config.toml
model = "segmentation model"
train_examples = 48750
crop_scale_min = 1
horizontal_flip = true
norm = "groupnorm"
pixel_unshuffle = 2
widths = [64, 128, 192, 256]
residual_init = "zero_last"
optimizer = "muon"
steps = 5400
lr_schedule = "wsd"
decay_fraction = 0.4
final_lr_fraction = 0.01
adamw_weight_decay_other_params = 0
Rows from block 5, named by matrix and row number. Each number is 128 + 32 x the weight over its row's rms, rounded and kept within 0 to 255. All counts start at 0. Numbers have three digits each.
# convs0: reduce pointwise conv (model.enc.2.1.convs.0.weight, 96x192x1x1), inputs 128-191
convs0.0:099097213122097117158098120125169092108131076074116167086138140122130194105122115140169119140081166130142073145096111143098166128109183125126119231134183189124154175149160139103134120155080124
convs0.1:149129172089110072185105088083113111114128089083177080082136169113181174137112141125153150082132135079188105069129131130089123174147110111116107135162133107100110114119125149117155079115198152
convs0.2:211117083065074143120111098150124119152117138159101101149100121186100113139076143125146088106134099073139063122108160137167117162099090151144094130143124152108148091126124150117146094173129104
convs0.3:202194108120146156133148123072090159095100186170180109197056146082135086146162132136171131120153126106160134117138122113096136125135144146042067173107118140078118136143089101121182098128171080
convs0.4:136065116088096191078134117125135106102093068076113177072103095144121164076106168134105107177113136114164167134180123141069195099078136138147152133165105080060135145130134110139129174192096150
convs0.5:122153123104049125113139107118063078107131138110146111190116089125147143110122131121152110165110146094148170122135060169097158123188182090141092117130097094113124090093108152114107141142136113
convs0.6:101118127091182132110157072111095114146110128139161114086156103147124132121119088132120118100160116104135144143119111142147201194103093133040146129086088065123151125118149162128084064170117103
convs0.7:122133115183170164119135112122195130138168166086142116123080177107129154121144065168172116124104056106136135160161083108093087125086093100101108160150155110093120073157094139091094178204145163
convs0.8:130129119155114108127190109129092119185152175145159120155126084121187144125105144168128138102131121140113086142191124110099088187155164171147127151180080127178133194132078167222178112116122092
convs0.9:100129086143126067103159192119090065170156107154105066109172108119112127105146162116161179079138101119125091144206154141089128172150162160101175154128102148137172109168135103108097145141094111
convs0.10:097066095109107140095123135098142120064135083107148115122148118166129114099120079103114184129144096126105098149182081127135150087130068095141167127136103094127177133191134167088118062125135103
convs0.11:106184155158137154103102080171110158170199171104100090130153129086139110056139112120116175170153074133144111140133131159130138089190086079136135123092158116147134141120118163124101146134123134
convs0.12:094127148114163115130153129111105163131081106090071142146125222232090089207097119075107088091184151128173063119114128140129115123108132108134133081133111124121119096119130116107166130131128077
convs0.13:158109184207083104153119085133114163132192127118144142152132055135123188151109076095100131139101114143096097174130203103143184101200169083142165070190165108099079155143152084113129114059105087
convs0.14:128083119136126099108183088132045151151127085141111139129170074123162125117122149197100077130119121154179162125095138104087132215187181214071181181096104123112163157107090149071118115159153104
convs0.15:096134152159182185115111099131097113105139098167114127084124112142154135097104152118145104177115182124149156132067117159145179182161103123137111153170167094148184196102103151111093209066111085
convs0.16:132124121168148091149088161147115130124176131155207105130114150105098117166167143127153170144061143073114103177131075143139137079139118143111120178111144125096103181101087084146130107140041154
convs0.17:150147157085140153085126130104076156086186059139128210152136103118129128151124124164150111156178144127176140113126045086179147107086140117126106195098177166091176131100083100112133128134177144
convs0.18:138116113142069108103066128149145100076120124112079154170096125135136185128143124184175199133105114078148074107134137130158108083116189119148109143108107093141109130086119132120165110110142078
convs0.19:124161144114137150087112146133089087091125137128129161160143194118123143137109154121135111148141071164132155080151105149104147078115125118130153126202205127119127131115169154056131108125137113
convs0.20:100142152118108166127107158145153148116137106144145126131097168130103106154148148083162166123147201190096101061149152081171134089139133148108192159146124117218132105115118137154092115123111112
convs0.21:179112103154085153139141097077136079102122148146119120156158140133118145136158073174135130128123145154141168144106091141104152114018178110092138090133133164122175086088118109089204123182116156
convs0.22:093143125156148109168113100092106118183114124127221085174122177174082106172127094133125066119109124149147078169129165131170119123148188143102115124112095136078086125106159168063145099155188162
convs0.23:135120157136166172092169132117101073196116114122150133172125095132121083164145162132219078136179097169096086055162093121117113104120084136136147145147175108162148131115089063087133125116088112
convs0.24:135132176142127182087171150152127132091132107085084093162116121142131152145110171109140065117142121109127108132125153099164128100092091147096140141098174137092097147155098195111144146158162155
convs0.25:092138126088116121110135162183121192093102087125153178127094110153126069158138127142111078136110117093135129069096131126070163139114127117142137157103154138149077127138125125102100081162091104
convs0.26:104147107149186118097221121103103162118130151133101124137158109089142114094174159105116162096079113097202087137150104189117043195158126076163094139114095113050117118119094147083079079130140195
convs0.27:138102176141074142143174122114084103171169153148121100104189175168178150107151107159095184110095159086100120075139117101235122104080155115146119108131109198136102145136102162088082127108135132
convs0.28:125183079191112159183138116115099114092116125159182087118098113132153096138151122076136138220119200126130121115105094135156101236127056134188153132145143106114122110127141058121076120098131119
convs0.29:134149106118117116199098188064091071151100149165105180130090124071155088146143038118205133136125158058107136151173147149142140173120115092159114154101148139148177085143138159193105144088081138
convs0.30:140133152062117165092127103144124135125139093177115102080150107135084075108128094145132113117073161124131096062079141109159174140147122175185094149148117117170094097111094131119126085108125207
convs0.31:094164127136115144150149156156133124116100106088109101164115143073097161094156158155123110135152116096132085151068131148081082162127141120173142104145212187121151118137102058086088062089051090
convs0.32:105170171167089174129132101121132067179088118091137087160137129114164093054170133163079143147111142165149170125128160147135065216099128146126117135104063097126086067096173102143147123117144167
convs0.33:105184137153157197137127138135138118105126137158108150117113123090108080180135182065136129157084139134160132148148170087140123134115172158125186119166126128197098160122095111169094104141171108
convs0.34:229108121158128090178079180152144139169034105083192127134139096150112163135115089125178118089132127146084099148107113149118082150183183178092140140119092144165093177131151110153173160074116120
convs0.35:122101162153131110088100108089139153219129164101146116183179110134125078065108157136110093083158126096174106086142107073176135100107166165103104121151150157110072124100095041095104199153198123
convs0.36:084186126117122150118131169165156100126135185127111180164112120157092148092094132160094103054088123092163129135137161097107137117097100067110126122134085115106123144149103114105116118129202174
convs0.37:119132078130118103099119129162079150125105085165125147166158162150120119178086121138159139100164097097117055110115117083174138089082126150103135163116117099123165115158087181148139138202130125
convs0.38:126118168169115114088178081170115128165184152111135205138112119131109179128146103138180078155105178141112066208112149121126154201154098069133174123080154072187091104084134129126170150064155158
convs0.39:129092168102085109168119149158140116164070210151132167170162142117144125121129085100184083155093193150092139103117158180130083105153121103096149131133122104074115087173175159112133147093106149
convs0.40:135178164162204124204073120135111199105160112146154159140161165118069083169215061151162081111166130121073108160138119157141175097127112147141123085157096138084138100108125128141160145118114152
convs0.41:076162146136173145166131133133100094112098103131153080162088083085103107148126126105106118045173158102159143158145149137173095091099149134127167091110156123115078085163151160141177107112128090
convs0.42:150109116173111162132057095085121161090140075165131153114112121156142150167100114110153104097109214150085075122137105194152131080093131115140096103144123095068109170092103115108161093154123098
convs0.43:106214153176090139085162144098107135126178102167109124087140118142159105044118169047138167167152137161175135088123135154100101177105160078131112107094173133104107125100111166111155146090098187
convs0.44:105151117144177168134118095083155111178126093137133150095151084063174087120136127147175171120124113122074124102116126117153113063118109088113202153134073140079097100126174167112202121142124164
convs0.45:126073119090159119098087162181113127121182132115123146087164164151162077138168160177097111112065124138099163125141073176092123098173139096096144113090125154112091148058125148161154179096094161
convs0.46:112067085098179138107135135103078111122117146066114139105127135156158122135144150110166053101148082154115150146146149069097170116113123126133133094089124142089141176159110118133189102155166165
convs0.47:121121163173093135116120116121128155180081115047162108138165161147155116147131073128141132139126148108084122130140057070079070105095119167127157103132142172110059159115104125132137119141147166
convs0.48:169143144092110097093119137133135165095077162098085091121147123136127180130100095101132093094101154095139092129083094094129158169177106080113130145224149103152206075152132114104098140129109192
convs0.49:140133107077156198128109103093120226184108144164156140127129129113155140133095098093109147138078126144173161118156173098123106157124148134098101127096121096069142148193163122059141059066110164
convs0.50:046150123185096111116101138152134117130135161098072158138165164123136152170135124149114087168154162106197164074106111098057155067188107143166163157172098141084133182130138149115115104100154081
convs0.51:174143086176102114113143118130129160161133108164157158106077154189086079128130171137109111067185113176145118155057079189100072099115112065108174134115107109134127140146077146108167139129175135
convs0.52:109122156147141145162062133086094128092193097094194093111183077181074092185130100119185122128147114119111122160139129164137129128130135048152165135150156129076132130182134104120136148190151140
convs0.53:084128149118146100106198137148092109124132175091132227165144102154141139168135143141213129191128080149172111126153174186094167146084109166141108099130137102126082136087138145149102111123089111
convs0.54:141125138177123099127119171116165162087123118160096194145147153108158165131107145105151131093068116084146165147183129098076148145113085095129073155101089124102135179155151170098129166172130135
convs0.55:080130122101195088124120103203108179118139061131099145067113144057140111120141155086093144123127145181131111115138117109119128147111197124040106175135124125106123106150103134112098131116071105
convs0.56:108184097079124088088129061110088104071192128188124120148152143057103073066139065140177210134155143159105144154128138124102124129133098078122094114160095143075118133089148126157085119174108109
convs0.57:160095075141117113115096101108157144162090035127150156209130096168144193108099106140099226150120147115169114162135104169120157103082118112133078157178154146117078120115117101104079177154119176
convs0.58:114112116170155158128102123099129061104112190162158166072090116090094120097136096145195087095096136102152145151111098110179087111173119139105118161129108113088091156128065165111119131161158118
convs0.59:109137163133123153140135094142086114185102139108120149192109132129133193113144126134171159133158131082101147174075123139145150180105131087130095097088156147120145104177122156090104149169085168
convs0.60:141085104158202108142120146172087159093155153119152159125176135149042133113145129132070121099135100157104096106135085194102115091063095106094145136153109115123164162185068108154219149100102133
convs0.61:116127141084119141167129074103131075148157041096153126120072117139133096138163123173150187139114153112131114172141146189141101069158130130078153091140183150176115086160102128096155146133160124
convs0.62:105119113120102115163063177127142156099088131118160138135131148082130070210140133172098113096089094142157145107065171077144143131056132088152148093111163105082101144127161153095169073067091127
convs0.63:153147148116110116142086096121166064067098109115092093120123116084111127108153131094140144070139115127138177091169084122142123149184111133087089136180084100140150161150115142183084107170108107
convs0.64:130106161235112093093154118179163059085160082103134166091119106094185136175114142139107102123201152169172161074128077089123162114144187133120161093106190164075136141171112075147167122110087119
convs0.65:134128127077120104099124095160167102101086062132166114164126130171105141110130179167096105110136119195096101134120185167103151114138089207127131114149156130182121132108156116141195116136111162
convs0.66:118128077146114119167091060130162154153108103164133102113165197142115061114126125098175142169115141186160129113112135125155145153153133093105158183153123151153186092166106148161111170134111179
convs0.67:108139117110090149133124153090198109099154129172109187149110158064057152095143141128104086098146125181089157132134106101189109155174135140151079132073071120145172124191107136144138132148120171
convs0.68:078107120158138140140139183121130097156103140159144073163071144090110102092167095222158150099106092115134171143086054133182134117133099110129170132172118132137073116077091086135124139159150145
convs0.69:167144176139181122123144148126139138099078174161193118104130163164118118167158138126054120176109106121068175157165193089194081115120081175111075105112179098056120168167156089165189162128141110
convs0.70:181078118118158158027113139170180143139144139113113098112142126077113078097133088120154098183149111101115162142133184121073161164186099116232158091147155133164093108172121115074128099197067142
convs0.71:158140154119107094185083108089104111115094107113114068115104138076204132143136171174127150117158100192184056109166151153081134120112135120145106084171105104049128126085109162139137107096147122
convs0.72:161142123119154059150150137109106139070121148104193128060109074185112139124157217113170099123122116061164094130129140094148109131122118083102114090084151177149169147118133122125209115125143120
convs0.73:118146150097144174106174141145125064126074102106059113103176141137094137066199055153147148137145113194061140123151168155085093156128114136207127090167098145095108138165134110134129087160126115
convs0.74:134130146152123198131116087144144150118120135131157150181144128108099158147122133131145137125158146054133129168143137165163103109202088068138172145188125095101069171077094109168148108142107138
convs0.75:111121065154170135132098115210133155137086171131058123107134120168124142143127131123120185167123114166068126115137119142182075158150153079146187097089102160102147129121131106167077118149099119
convs0.76:106146185121113139112078105127166091137102118154116162193128166146125130085143158132114180116154121155049140109142136129086140141146110064146129140083152069064142097187074149092113104164179145
convs0.77:193139164109108088128217086071103121218129133146169172065167137149123062106172164146116061145093117138099155139147114105153137178174136111111170164131100107087145115169114143153076120129096143
convs0.78:216145120097104134114103145113148079131186148123143143089076124091133166105118094137154176147136097103162141176075161127139162124141116161101217144168153110123110111125149134092087137150045069
convs0.79:106102154136108106075124140136075158170115167161181110107150120097116192152083109130118161118051192093146134126135143094129099167204137119090145169098149082214135132147172125171128095105123180
convs0.80:111107106099149150055155133148100091097143162113121151131157173129148087175142132117154138137094135183197109103181106110116088129112140114186101114109171093072123126173087112150098112143147113
convs0.81:172114140095135131098207161122169137109134134188172105224106168071114161071179113170085123100108138121136189114151121090056114108104157105183177116124144102148167096141117146126083145105138131
convs0.82:137112143112090170127156092087091164113071109220127144085101142115107087163123215096195070131158101127130111129091155136088119135117129136113127100099130127119144199149100092140144149112145128
convs0.83:115169162193147097077090084112166184175147100123145103086150107175107093149136128144186157144121157061172106125141071117190112133112117144144165162135113120114102180106104129127108098153084132
convs0.84:078118178109157129129065127147138128121205091147159180059115119142082126126146169143081171127105147125174156143134142088167180122152160140115183114144159173133042122144138072107159117141107108
convs0.85:091110176157129097065104120177125069124091082196190137139149082146115094114117132119135174174137108112126169140145172141126164059121107173139210108088135164166132161142123152131124154168135171
convs0.86:155114134110119104147138134112075108197102246161131162157113138156162093101140103143178062111095110125135111120127107180128169069129128150123108105152099098103123166186152177104119103138142129
convs0.87:157108173154124168088090120177176133076100181140103126117091164148120109053155105108137094091134145129189089114154148132116146138150127118119192164147183124170100118101095115122172106152131109
convs0.88:160085104155100122111121124108099148110169121136088158122151138177134141181115083106105150179096131087166151102076172074105150094160167140135117157143204168166136142161138090133091107146083122
convs0.89:174095186154112113146121076086144151155074150128105136129127121058169115125138139131085115182067127190129182177175097136191133086123158116129150131114098183146105104127137098075137159113200121
convs0.90:115141145119074114127120156164137143152120158123132102094115144096143094138127126078211131113194109123192100123201084085121137084114099142130137121124124105190084131138087119103060118127111122
convs0.91:148141096109123150126073118146119119120137166122150122110119117138162097072189174169157166109142153134118139208108156130134126055147178171162173131191132142098112169115109133112100089164172124
convs0.92:108120157103095112141126107091155089137187111139136164162126124135113107105152151087160189116180096131207129142119123088125165153148142059084138087091114148161119154129170132088123173097096134
convs0.93:086123089123125144133098164148102138133172081120125123131036170120113087129118102132117113117131111048099168124131125113160106102125145107105089163098096161070155105192129135125192123122216116
convs0.94:088140094116073129074123091083120122100098127209103131156162120119133087072085190198163135176152146150202103087106158067183094157110110137091142113117136119085124100173142175164091138123164161
convs0.95:148129093147135110133146124101153101068130145155123122140124088186184128122115099121153140113138106122145098094163113140163120093099144187108100136094057149089064112121089170145136146131082109